{
  "encoder_arch": "caformer",
  "model": "contrastive audio-text model",
  "dataset": "struck, bounced, scraped and rolled objects made by modal synthesis",
  "train_examples": 78125,
  "noise_aug": 0.01,
  "n_mels": 64,
  "hop_length": 160,
  "input": "log_mel",
  "spec_augment": true,
  "win_length": 400,
  "tokenizer": "word",
  "vocab_size": 50,
  "loss": "sigmoid",
  "embed_dim": 128,
  "encoder_norm": "layernorm",
  "encoder_norm_position": "post",
  "encoder_activation": "gelu",
  "encoder_mlp_ratio": 6,
  "encoder_head_dim": 48,
  "encoder_fused_qkv": false,
  "encoder_qk_norm": false,
  "encoder_parallel_block": false,
  "encoder_inner_norm": false,
  "encoder_drop_path": 0.1,
  "encoder_kv_group_size": 2,
  "encoder_patch_size": [4, 4],
  "encoder_conv_stem": false,
  "encoder_depths": [3, 6, 3],
  "encoder_widths": [80, 160, 320],
  "encoder_kernel_size": 7,
  "text_encoder_causal": true,
  "text_encoder_width": 128,
  "text_encoder_layers": 12,
  "text_encoder_norm": "layernorm",
  "text_encoder_norm_position": "sandwich",
  "text_encoder_activation": "swiglu",
  "text_encoder_mlp_ratio": 2.67,
  "text_encoder_head_dim": 64,
  "text_encoder_fused_qkv": false,
  "text_encoder_bias": "none",
  "text_encoder_qk_norm": true,
  "text_encoder_layer_scale_init": 0.1,
  "text_encoder_parallel_block": false,
  "text_encoder_inner_norm": false,
  "text_encoder_drop_path": 0.1,
  "text_encoder_positions": "learned",
  "init": "xavier_uniform",
  "residual_init": "none",
  "optimizer": "adamw",
  "learning_rate": 0.00086,
  "beta1": 0.9,
  "beta2": 0.999,
  "eps": 1e-10,
  "max_grad_norm": 1.0,
  "max_steps": 6100,
  "batch_size": 256,
  "epochs": 20.0,
  "lr_schedule": "cosine",
  "final_lr_fraction": 0.1,
  "warmup_steps": 300,
  "weight_decay": 0.2
}
Rows from block 7 of the audio encoder of a small contrastive audio-text model, named by matrix and row number. Rows with one number belong to one neuron. Each number is 500 + 40 x the weight over its row's rms, rounded and kept within 0 to 999. All counts start at 0. Numbers have three digits each.
After each neuron's rows are labels from the 100 clips, of 14848, where the neuron reaches its highest value: "strongest on" is what is common among them; "peak in band" is the frequency band that holds the peak. Only what is clearly more common there than usual is listed. The data: struck, bounced, scraped and rolled objects made by modal synthesis. In brackets: how many of the 100.
# fc1: MLP up (encoder.blocks.7.mlp.fc1.weight, 960x160), inputs 0-159
# fc2: MLP down (encoder.blocks.7.mlp.fc2.weight, 160x960, transposed), outputs 0-159

fc1.615:471463489548485520515535593564530459507422535496537560554493484559503524538519462546500499454518481486489550478471452466524450491465506545474532464529578531501545515549540545486566517553465516529523478532554518458511507539538443490464524467474540459544474559508522455507491462513471420424487468506603449477489477498486563436406462486527553561533485528559517493480532554468434511499463433496469542533413479517496538463498528498413453424512551483531482501509472498549565401512443507
fc2.615:510511464431487419416472493499496512501433507518476500444506470477463509508520496451548465508555528444519486534481534575496562533466500513529474523536585547498546549434602494507463575546464530480539509397534497546475450537502521504523528510548563470541462443542471462528525454527520440464527550544554442461534518498447463467513466418546496515469483494511450501505429576497566492460428504501469513469497555542517532463417447470454478486553499435527451528482487472512571535555478523
strongest on: medium (61); rumble (25)
peak in band: 0 to 250 Hz (49)

fc1.447:481467582568544509507488514541528572545474490448482458502390506504422492479517498553478495533509472535427506476537525454475489506485410494509520553486467436471516529603530475546546457520476481526513424508464458482458543541521538461601484464521572555472557464531452494496470506462525479436446502400517518469495550484530517529506531539518534505499505459492493497470442520457561478428534470445435517466449479464574459509443422521539485550544466530522560534489470541461484525530453511
fc2.447:557474490491447443559529485585549486534568499467486535440443511499510449429528526519506450430510530521547509463568473562543433511498531520481503547544517467552558545554412490472492415547562545570573484480483477453474442500538544434501426536458449466515461535460485570452501439465539511499461493494531482556545510555525525478489519516530549469438484509485500535468514493483476516474486522436543498494474464532531560556479586541509529534551496468467580565502466431481538480509477511
strongest on: steel-like damping (94); one hit (71)
peak in band: 500 to 1000 Hz (31)

fc1.393:549479511513464516439523500466539500494536482482553527519432467546511424492543434431419429484548546520533518487510535455487468515480449569479479529519517468526572539489519504472473539572558448442451511572538522456439514493538445484543568442488575521516545521456562514521485493546560470502527496533567490486494443496496502474567464486584516479561548452474579551518578520441495499524519533504484513555508557515485521508482502518460552533505448546431416453547440480523512441495437498
fc2.393:523550472422531458519488566463546514542490548465561464549457468474482450566430452480453538470481488462543486456513438458530501571443539459441534569456490466465563447450472495451553470554480540577523460485535444502478557500539556531550465448537611510459459534459508541494532525569569479498534553458450489541448488533535543527457507446530499471551551482447459492503490514527540537509556521446466477503454498452496445489461552501519471540460472538552472487530557462460533510501482467
strongest on: medium (89); square plate (44); material: steel (40)
peak in band: 250 to 500 Hz (86)

fc1.239:502504555503518528517548571529522462488430521529463482513480477458521518521544508498451541475522453519521487518479507509571427521441452482476495533545540477496466479550479467465508505477491467562480490540528516496521544499469470433500482465461472516515519539568530445471516470490558432462476478468401522531496610478481515487418454474492583508555439472403447459543511558465474513542550435494456520524512431483476508505500472572469551544437527453460460447407569512456448566532467579
fc2.239:460468537539484556566565579548458510408483557526465511502451476521538441495516452503463446498476449466501485537547538526533441508524518497477461448448526429460532488542481435542549509454434517547547505548472545495547457478434513532485481478567435505493508459518435429477529475579533469526488542455446462520475490502459467493469511540464429573538499509526445470562525554582530510509517479500484428490495543466554454527421522459520475515434521516448513517522459512543493561590509527
strongest on: small (82); clamped rod (59)
peak in band: 250 to 500 Hz (41)

fc1.42:530486464588556570455544539521524516541460463500480494550521464592488502492487425517450487455466473516499484521496433508558468536485473590465497540544510510520489524527470481557545473552482470491444494454511417448505477566552534479546563455454450539486436481524516514491509500448493489420459462445529440448541513547507493423502492532441492482574448495486490489451547536498501422495544500531449550565437482530556435466531485494447519447505474517451462452556465563455523424513499549
fc2.42:483494541396485462471478476513508531476447461424533464433504535504465457535536502561553469505511520496408488500507495460393502496456515554528523548500505469505500545534500491513546483493498507510489444430485487516458510455511529456446412548543531549477472533484550471495433504549527518536547530484496477573433540548472515485523495405532477429541481440459542525508461480485574439560421452544484465448552501546541569492506487559512487481501476489515613473459446456504519543555558499
strongest on: medium (68); membrane (48); string (34)
peak in band: 250 to 500 Hz (55)

fc1.582:494513550487481534447569542548445597502471499503502522460438536543432505581557500473466525451496441456450551452502516454456529552520483469451446543560453482502581514517429550516495549504512550490443427554501486410491509477526567542511472512512558480480448475544502456511572458445482519439499464487524513485433514488476557432509560462543508463509486479507567463501559507483532476456480460444520493503406503452501548520483516464505471463516527510393497471436553518551486529504541512
fc2.582:515535472450522506511520434508464483500538527481478498534548541477461553505432526544444439488475535547567437538484468512522529567419448446507536534490424480468554456543488484498447530482649514477501528542522583529473510487456521497477443544488514535485521444506495566490543522475477548515481431551471505421555490422495519548545521497451541532543499466471478522510502515531469477526530442485481546484453560448440424524499484457549561525474480530556582539551521500528453540542549537
strongest on: one hit (73); mains hum (42)
peak in band: 500 to 1000 Hz (34); 250 to 500 Hz (32)

fc1.10:456497459508556545402547570464559482512479464535513508503494495597459490492564473447511476544488429529519489562550475438525550495453485570476509510496449518516514473489441474556548473515491464528462468450487456469533452534578557570520503510520487499513505465511529527511507459426498468403494542449497509474555543491483541491489452461501592497537449550506492508443564536530532402462540526523479522557480468520505456483500545469450468439530472506457522460458572507410551449492449559
fc2.10:474467586465429470469482491515495467497500542515570481473461489530467504544511493541487445462544495503386537466474561547458419538471533502509542512528515440522521536425487501510571487472473508515486519478484562506534446456419498550459490519489483462505456496504560527530509473502450484504514533458487456571435519538541562587520558504570499486499512419424461477461501489557580485572440507453514540420530494551498536532484465525550518454509535531461583524448401482513499516462543490
strongest on: membrane (79); hard striker (79)
peak in band: 250 to 500 Hz (37)

fc1.706:493561506574434563476480522491590496450504469546520504540536432544520499522496478431551510489466480450450463538525523503441518485433481523478567481554540521504520507494413566529478476481498504462580519484543508457465454492492518530474485507509484518459450483496548425530532561447515556485508588549449487471488477443423452490468447437526525509481463543488511516459549454504528437497462419590488468475586462528491532508494562447550524499451544519438557498475537550552549470537459550
fc2.706:535488466490492426541501476563445513544481565551529426484448457406468566504476457461560451550502555438463508475530498506568441551466504462437428544498505574543549437555493571453482542480390592543470479501560564510496521545535533509532475505503509474464488558510478544431450569530539503491459466503502461511481440535550471471464510462496477460488504473524499468514522521509431519546536471558514510478480497473423490564499516468498454463485532553468466518535427462517468474521516471
strongest on: large (72); rolling (40); ring (30)
peak in band: 0 to 250 Hz (54)

fc1.565:523480449481537499532508488503516548510525496462481553496416587493522522491489498446517537490526517478489577439512478548526463521553572499470541528477461441474452499489445528541454493542542524459448461501475483468562507496493447392534458485451521505504446464561511451519561533536570498543437464544470561464516556444462508452475433561497493522490502469474509463501454551438451597426508486469464500562464524536537526540552518560532552501543476518517520495412546471464613484501476550
fc2.565:446435544415532459489539505473526456464502489456467514542477476526476498449509539441485444542507506487550516506470513523544463449466499494443477527466487474537432435473454531496535394476552519513518510488443529501545472463501467468458534548502503475569530495418523499539423519466483505554487460505521527457432527506578471477544501518498458517464538523600456488562481426481590463453462531430408505508545452492446507559449464429427481518561467520472543464531472538456460450493473512
strongest on: striker: hard (76); small (63); steel-like damping (59)
peak in band: 250 to 500 Hz (57); 0 to 250 Hz (35)

fc1.462:497503518509536485501554539472484584527532469477516482524447529543437458551522524501444476498509495497488464548483504414442500554484370537477506596456447440440502496558481492540495545485490524468427454521476490427531559532449551459527516459493549517431523456577557516549503497445546496464408542490424554534531537569529471524450546438516562496450499485504533478500475513468550532543548469491448592526467480482547480491441462481528511521516475516494561495470501503481478547554516537
fc2.462:569483460502463531582438486512475499620485411527526453517531480458495524455525515553484469471466505435483536398503491499481518531504448556432552549456425494518529457463529473530518534484585532526525551458425496545493528469464436423529447473466479520539468534493497539523480519452482503460470498544504509470491458532541526498488493512502528576410484442464550563521544493532535464430482447449454491554430455462447479494500471486469570517551545515549517567450480497486493461456486506
strongest on: steel-like damping (82); small (80); action: one hit (62)
peak in band: 500 to 1000 Hz (32)

fc1.503:512505500559525529543518549469439486517478520560553543537469499534439463527471557471526508513525491504489508550480431410523443520469438619463533522456509548412548485525449436555486515520460552512403485499506499463461478461439536460490459469490520463428548470535516534506514509469509417488467556494518459475520493533453470509478482418456479455498515456438470533525447473468533476482518487500424532493463537459482538422465432545539533455524568508451490552524555525401495508521509555
fc2.503:505473507520570475511455557467499519591472484532558417501465509457498552477424553552436522520462547498431443421522500504468544552514526474474503547487532482512521426440466504507464430557508545472479512473416453471488510479576420560472468432537548464549450566505527559568445538501522547555496448478517468425487565511533471491475512549463475480504556524431466513524485458462453537476558521503572537457449512500525510463469449488540531534487485532468473495542488485530449452454474514
strongest on: steel-like damping (71); bouncing (41)
peak in band: 2000 to 4000 Hz (61)

fc1.645:434484584508424560547592473575495515466474573488534518521456511535441552493575454528501513472467514471540528469562531446525415550506512496544508496462499507420482429507439470515435511549487559484562487550529548530535452547547491452524460467544478478479425498593511524530564520460521506487522504474467555543481467431513590475453437544523474476540484474525510419495477455502493506486529510487517564482543546547509518418458493482505558546551478478463547505541554508491488521474482499
fc2.645:498502492561544493504494444492475529486490555534449450508573480445535524433494460516466505496537525467520426492552442449496538441521509506462556461485472552565515553546490455553535504451578481492509493587495521530412511442565483480497475534453487466493449459424475468518498481484481464535460464472452519464591501441543551455560509499443472520498533457442578549491435516477523550502454448459555538486508555490554530506544514476442507528499537563509559532526521575542521560558461567
strongest on: membrane (51); closed tube (33)
peak in band: 4000 to 8000 Hz (71)

fc1.757:494552463471551469505479560501522547419532505525537536489506509499471470457548438423449468522484528499515564455510508523511431511483501589492491478507492454487398494502355575571553506475500482450460513514491447486560531487484479476525434435494531524459565503461525512505562526506502487400467492489472495518502498516516563535526459521532453497561468484451423518516558510506505539503476448469541521531515448508567545460548548451443500476571454496485487467404535483516561489449460548
fc2.757:524531499466433517519530492452452476512478485541467489558537447485441494476572527462488451498528450548440421569431535544530455534434513566541530529507406479453518454512510455533469483486492464470421538452441423517464513397529532458473513449520431464485532526544536467484514517550508507438480545510528484478527465557527543544492501513502503517506559457456595527490476492531474403502538536519528518537532464438490495501480518573490454544579552458508483467455472540550522543525543559
strongest on: medium (63)
peak in band: 250 to 500 Hz (63)

fc1.662:442579554493482486533507491484504509495523485568523470421544526481520428525491467492458506530502451532494533465517528468504497476512527517486502470530491433528498478515398481552500490514504483506516440495520520390539529524554555517545365491520520480456508438506427489489504502453569521510556544489469482497529500500457570491456536441523513453504564486450493491484541476440437521463437437491574539536505457518528560482526491526557472452578546476505557481436577499516564518450442603
fc2.662:494538554470494453523454504505587499543466518481511423464472483590423537475455419542481452503524541529518556493445525506506533480430447525515488516534497505510426552499526510445481517518446532557521489425468458460484539482526498534521444482500502560479503496528546544479522477565571416427540515437570424453564473570456545494517507543512474495483477462483537508523491543520475462569484539527571476511523514534452524468563595478417531440517492554497456494473504546446514534511545456
strongest on: medium (76); clamped rod (51)
peak in band: 250 to 500 Hz (76)

fc1.310:491436480505459562516496498440565471473509564506542529545489575453434536482492549511472452473572450557502448534523524466490474485518542476572526551487514433479439477545522463515487540503491548494490520429472501408457514489541525516528489459545496450542457419477513439487548443509520529508555544454557481495576552519491579508504474509557468508473496458446492467527485461503524499517520476520452565470497552592468505551558492477427440449506468467439467511393553451526485454445503539
fc2.310:458512546447487484493477440513551505501501531551460532559493536526522498463545458482576504468558555544503481492478539481580521547481534531486496494447533526519483499483428520538504447468436533472525544528446474464534445454491454517578464541480535568434441556471427495544443550546463500448469429533452522510484508523565514560543462502451537439514522549459458455539479545552544518476495506456540559468455556444484574449470509446501491503423499522454474497482506415516437544538545424
strongest on: reverberation (75); text has "reverberant" (75); clamped rod (59)
peak in band: 250 to 500 Hz (37); 0 to 250 Hz (33)

fc1.600:499528527450466535489523509547516435454458500519552596548511541504523471496495490480481525469490509491461547544493519474534490509415498519499517478493550499488456543530433500516500464506509470489493520482534475426492475551530524469514471401465451494550478531487615505503555608452509460413515483488505462510495562524439475518509468408446496514475537489525494529519502459401502475526467420477475527472540549615480529518538525472467512526507470477460540528521479403544524405399523457
fc2.600:559502509572569477541549537527533468541419503455540460532534453548462549539469509499441536579511449470527473522492446542522488504499509540517476562553545534447554460482546454547413487559515525487489514429548515559479543514465538444529515544442564573527466495559486509456481554521530434557561503523563495542548416506504549512435456492565577467484552517515534515461482449501499483559503545493482581517481478514546502529486502491521486500492552502555459480520413529552550536532506486
strongest on: large (96); ring (33); rumble (27)
peak in band: 0 to 250 Hz (91)

fc1.518:508485552463461531491518493572460492475447571455545529455514459482528420451532532530445551508453516429436568481538492501506441481496537453493493535533549501529519537513427576554489552502477502504567415528536535502540492489569565537508426520548453479494529469523492456528597482525483460460549531423480477613521516469500530512534544518485543507500454447458475525470465499487504508546493482488542521479544429513462590456489467523489418484542476443462497454469474493520571466505522579
fc2.518:508435502521482529491582533487521489468458482434451447494460476451518491513490442460408410498527433563483572541485595545539459464514545524492492534514465542482473456447421544512574493474443548492476500552503538471500487539507471474516483524457539566460481491452471501492534535513505433481528471444500558552476413448536487488552449573448522531477489483472494537547527481492503588536507485504460426513473520562446477515479558542518448509423530563492511537511544449478459490490592495
strongest on: medium (77); striker: soft (77); rubber-like damping (67)
peak in band: 250 to 500 Hz (71)

fc1.521:488518537560542536546519523511537575520557505495534567456486498444501505506501530419468492556454451496478532464561534514539448554573491507507542488512477484459435494542539565494503498482514470472453537476571482485497592499508499388460498389474494521537513471505496449506550456471472488397434537520510531546562526392467484494541524531511591569496514506453486504532476577503466492514474366503527521578466455479488457444495539447520492523529511493512510479536481475524496492493489499
fc2.521:444544459471564530399458521487491488519567427542453464530516491469494517493472474447538498553531520562574525513573481483565542513531518560464467469555420491488487489494504543479530510534531423412444458397529489507517468472451558464460487533494481482450567510496514512463497471550533503463491566586484499537523507534547524532519546574498488481458483506514552511522501459416537521415531525479431563509483505519546449478451499490494505491550467514511534543499535510426506431500429426
strongest on: membrane (80); one hit (53)
peak in band: 250 to 500 Hz (54)

fc1.81:474491518494450530485526539528458560511466544482484454407531489574446494528575482504477535555456527482442560521536464484465441493487446486446497554562564484502448521476505538511463533486497497521521438562554483426570571508506495433469433482515487491530509489483513466483483429543504452449503501455536504536475443499488608496485589527557513542577494432469533443468511502491516567471525462477516535481484465537473558541546479489442489388504442496477474553464470512512537467588470528
fc2.81:499499481471467504543555524465533611518497529480466452441497489499414451558478399507459496538448466453528471518502495511477503493436476542521505494538459527520440522480555502511470511537539545531493535416481468446466556499543520498515505455521551568486482452526535439483481395537560421575499573453524466480489446515436583462525487493500475472579476432436527527570513473545536488545468549464568483479515508495470534514519510557517526505563477565544484552492509551465545533545509461
strongest on: medium (72); plastic-like damping (42); shape: string (32)
peak in band: 250 to 500 Hz (69)

fc1.184:542552488551538459529550523560558411471452557550545495497512520480483478486518507549510476525457470435536519535529487419469474477463439483571500435474526547537442543479462476459507546437422489458443464460496550431565495550557525563460491496488442508541505504444454447560462554482558453545478457493460539484504484571525484501576528464518474522495566569528502437452528536560513476464494478541490566459477471511502507497432485527524510442470534439459471478491524525478545542572496434
fc2.184:469554461494463491510460478517452487537452526487533416508427500437511501526492497500454453509478538529545536427437425524517498559564577523566410487513551489561502475562583511511541491456411498486444500505469470542542450477477513568468535489524487552536507464528480463501536476557476528450519534527497550535495475463451501448591516526502543486481420507468471491462429505535492494520438438530509489521474585515558525468429506480564551589552557540455525531513521494559489489454508503
strongest on: striker: hard (77); small (75); square plate (39)
peak in band: 500 to 1000 Hz (57)

fc1.167:525492458530628536478558551517462575503543534554574454449524486497535477474474482542412537495517556521521598528463472494488433513507494528543506495612566498450484565464481566505500477468484492515491547518498532468556478487491485466559450408479486464488510503463546437481542559479481505529567485472467516527476496557471532467469539558543492471527447481496422438573485511444447547516441469477528490481447490560568534500511546551528559456526489481527437491464477506534522496456518489
fc2.167:459435517423496452610487532501441528494435515462495497563546564487448434510543471461547428593469498502502460563531478578421485545530470461539504469482462526516474552483534561497586448435454490479515468540564518485493543474490499511465511502437567545464509560478455520511516530517482478505548510513491437490553458504439564483493465442547450508466501531429574558427546547475509480509470542504530494456544494490460543527452552466510487530538465457500490467443540510513543458509458472
strongest on: small (81); square plate (78)
peak in band: 2000 to 4000 Hz (75)

fc1.400:520534567523505527475507524525490615452469556598572514502493502551400553495485495562490496483479491454434518497492441467466544480517413534507478553478484495416539454453479554604465544463482560507538529573507515453503452468494515501486525512524468494507456413530480532451538445542434526460511540484478513499493470407451520445502506493495475505548506505480523449525512526481491416443444441562494552473454506501516544479487502466505508519448456562429542518554488495499553471499562466
fc2.400:454574503510524545534453487471511449505438492494460534495475498475546473438460486545491456489536542507553484476530521498554489419469589509440467555531453458549578493424465515497587498483495505576427508512545535510479423455491541496537537484511514470471543557541463455487447545534505486550474464478563519483532516480475419443451468555553525551443526569545439450505556461570424504530536472516426537557537481421543527487515452463481457456507512486500485527530529453514472508441492482
strongest on: membrane (53); scraping (43)
peak in band: 4000 to 8000 Hz (74)

fc1.683:486517563518487532446533559517568574491418524515543455462467512574484536454543515521468516470544465457383489545512474474451472571555421565521527491428465526423479512540508483563533467519481553563492540448495443471449519546509510476519463539519484480522526394475461492528496508491518479438507532499508510432568627498439527497491518466511535528524478533478503467466490548463512482520487482522433550518466487470511473454516514516484509509534593499439588443468509540539522513526477546
fc2.683:485488545535453525456495513536537485517508524496471466457458519496573429530498521523488562427489483518432534555505449576447577534525497462428460526468509431526477450474460515480462575434418490505509460492482479439553484521549491469478562542502503449493546558498431455469553544491581513560444438500452520551541499481506506420520519514536505515541438536443525494537500521540493522537549571462471506474475485477431488494484580506504420496466554469490468490412435500572476514446469470
strongest on: large (75); steel-like damping (51); shape: string (39)
peak in band: 0 to 250 Hz (52)

fc1.512:529544534521487526564540536461464590470514554544546447445521474454499488465469539529523442544487538441475483547492509472478421490502461511535486477523545450502449487471427422547438454511541540560520495544518488444512457501515523473583422479458463487473529440487529521470577488503533492467525508445457527592515494432471560504504497451555523557480548507439503518548481490481424513512417455449517503599479434485475513468516478546473506478499568522501475513492548469548544495442487598
fc2.512:539422506440475487500420532537543531561408491460496516443459525538437472502569523563495560457465503469502522436450464516482528476448483530466550444493463510567496543490452495521497471452414526534459511544554490450532577553546501489492454532568562489491489445489474500514509428492504514468488529462483443544448480504484476464535442567523518453513500505543573584485542525589450474516506545546510508469535447442437572477505496550513538451525450543431489465508527462501471571493505490
strongest on: striker: hard (80); scraping (69); reverberation (56); text has "room" (56)
peak in band: 2000 to 4000 Hz (54)

fc1.391:456463506549517493512540592486547540524408482491499478492465511497546487432475442503403531523423480454439586523503465484452467511497441518512456510541575547426452569562494463484464464509428514552501513493569475526502565517501462473494480451490492488553475556547521453492542568481555440519492557493472498480521561530511484530506516540495568549490459498410443449517489555420539489532461478504555543532449458559527546485569499523542516457507461498536507445456434480529542490506527495
fc2.391:454554554486531503529509501457501490491455445497527484491426543558509456503522488527461511555510430510474501477532555565489460508455452456470492472475455509499509497572558453482531520562481539574538489412526535548579529487462437524520455498483496517511540514576443536480576464445555479503526539550544496484555443501486561427510438547482536447471481549573492435556509540518498503503483512432456469585466473520545512426452484511528521452574552532538464535481528549572468523468522570
strongest on: large (79); rubber-like damping (70); reverberation (59)
peak in band: 0 to 250 Hz (81)

fc1.169:493477482558494522527454464533472506496486572540545479473577483524452473518521482466458540494423506514501443512582461521486457511478452485503501472508575481497545521462451548648529570490469489497526436538525487531485510497567530564479478501510532451560523482509449559521503411479428415546581542429474461531582513500524507463539486511499523542538473493464511530473534498522439437475479458477586471495513480487481477468440503523558439477548557459511472514435506540524555454521532565
fc2.169:479495532576465483444615514490501533469448578536522537514430505440478575467442476569508495471506445527513561468546522473501485450437532444539439525539579534474495528462472544432436535543414486469494510544457466480459483472529468509555516530462415479446515464450500477457447456541514533513454491527497503537467566482450511466543532505512521496491522534561554507548513516465540566534515489530482474523550552513554463509522527555436493477439491576465434516552470502480497507462561442
strongest on: membrane (64); repeated hits (46)
peak in band: 2000 to 4000 Hz (50); 1000 to 2000 Hz (42)

fc1.431:559463544473452513401550496500543522483454523521502498472560506523516505434552536510506547393462484548454533532495478520550492513424543577463507443521572519498553539512438441559534490483486465527510604502501490475466427503455540502488527424448523487422473483524593466516483546528469512458522497531508431471515499464447537437483473515482528570535490477512485529454487502463503508529474515571421517539435526483562511523551521496461487512427477464498465507491506519430562542450418468
fc2.431:438515469431463492560471472540531525458554508569574482515471540487471471530519456518456481442487515420512437488531518535514493544512447533468561536506539561460505513460439567516434564539504533527503539542563519557520473524533557541439453486447472512492496551532468547554452448451524527469479541499580541514490445480479558523530450411501542514527545512481471475447524432481543510543454545455442474529439524513541530521586512456494553438435564490543519533542500496537517498530429490
strongest on: large (70); mains hum (59); rumble (32)
peak in band: 0 to 250 Hz (87)

fc1.755:462509478485531561430455518556503477484447571442533512485541538570422464542461492519474457557513518497555433529537471479482468505429427549504544471482528441476475545562493544469447499536513565516546467417467420460506526573478532468502532475546511453498545482554592497546542492564491475493467474550530504425594546529539467564451498495555544467529556549531503529517489531447471464443497515494507487492486537475434532493519509472534447514549505530460567485454555480445494528470471546
fc2.755:469530586522527551476468395468542432549534474559467430458498473516516499560523535493449486474427459412474520543479533460425493499572446457464544530514554467454516516541474491524526470508543500463467542526489484605492538508423453572471470474497512528498543521491556529515460499477520488450504467556527495501446471550479535495569524460528511548543457482483430483493551502557438499545498457464436542551496553526545575445486475526521524492533485458401436475496477477481498524535471449
strongest on: large (65); bar (33)
peak in band: 0 to 250 Hz (43)

fc1.338:484472502522520543509521541556497584507540508470557517439467495550444542474466513498484558505411445539471537506494462484544459491486446529468532573522465542507470510548520453533466477553522481475542433534528541454488539494544481521574481365453462499488546491568507428504481458480467466527433510518433556459464506484519514527478567486485612520518559484398527481475519483535535516473533479583436549553441470465496535484546455446518453516525447478547496531493509476487566475501448500
fc2.338:543474437521528570442472500525443553500513479473447501491529481517498506509525493520448542461525484548572546469572580480523481464542486504464484452515458447503452512515518541466500452612503458462488553408572480561549548498449562464448467522562465555465540507463496526494503539570442482557465489580508549432516400540480525480496527597474525506505472473521502504494469535525484554508465524499468470517480509523484476541446626529477470523493533471485526542515515581539570499476514484
strongest on: one hit (65); glass-like damping (43)
peak in band: 0 to 250 Hz (46)

fc1.534:522512562482513475496550518473510525455425564439471490450537451556484517538533473476464593418538515510464553562561479494416531542556473474471468511525528416521533465556466521566496537457403526536511545462481436473513488517482514515480471530489471495461525560578468545445518564546520486444480505474530486502528530500452492553378550512495486547602480445428468453529542507518477432479506467480472549489531546500503507473502463497521476514520561464451496467472580528485471548518471513
fc2.534:503493441556504504497519493531471466507464458543464466493548451505463493520477484419494478405499513474576530450426489540519463541505436533436457509554500508523563449463521549444483520577535508490483514492529526531561491484456452514454550489490411485469542423514491484529516444538444467525520507523539516479473486460423497462453472506528496479570428509505462435513424482465470493444497499579461527405496511518521465544450604519451427475525502442542544527542485560579550513502479456
strongest on: one hit (67); membrane (58)
peak in band: 0 to 250 Hz (76)

fc1.71:475492517441454543498494522490601477450497481539444577509464488543536533566488536493542498517473504477500527476563525482507536575451467493427526513446503500505527531574466536522499541575546565539483492463473503504509488563503450473535419436522449518428475500500458524520487484543499487464451477471470501508505576560452537542463478446443470538537464442543423513436438463422504412441430447478508551496556507475509522459517443483460428443513513459463563491491473453521486434483535531
fc2.71:534537548479530442571532467428483496545513582526554506463457415524548433486475441463457446525521447457518414463555458536577473513566518451493490523480538463464567498533521532513509469522528530549474445546531466561461465471571454459516445527536522472507471518535550443479518485511476426504492502521550477494566516536485531524506531406495495438480458510444524446470489537456507428549543439473513568515479576438487547501540528465523526511534453500502506485506518509441600496537472502
strongest on: large (73); square plate (41)
peak in band: 250 to 500 Hz (46)

fc1.211:574520461556454505544482548414501505507478498538480538539471476503534512454513446582456534512547495490446508524548493437505466536503475580529509497501522480520559462491524507585535526454482484559546498455470458458506549521455573529530525519502472463466447548477493490423491472553474498480506500456466456489516527445423498523410568484583441536490426502444424544520475487461472418466429437497519471537509499522541564524541458530528522458484604467435501508483435461526538531503482544
fc2.211:545531477501526489477489472523458532545544537500577474502512550539502418540526462444482516515552563501486507448458579516451505446490460478511507423445577489456460545461528560490521404486480526516465488485502444522439501455563433560455501457553537538531526529532549488538492564502477544527576538462453525463501468445451542483525489515547478450529518478529484488457450559525470491466568459497447493459454527418542472547502479466480487492547566486417438487562547442543428513518498448
strongest on: reverberation (72); text has "room" (72); text has "reverberant" (72); scraping (61)
peak in band: 250 to 500 Hz (40)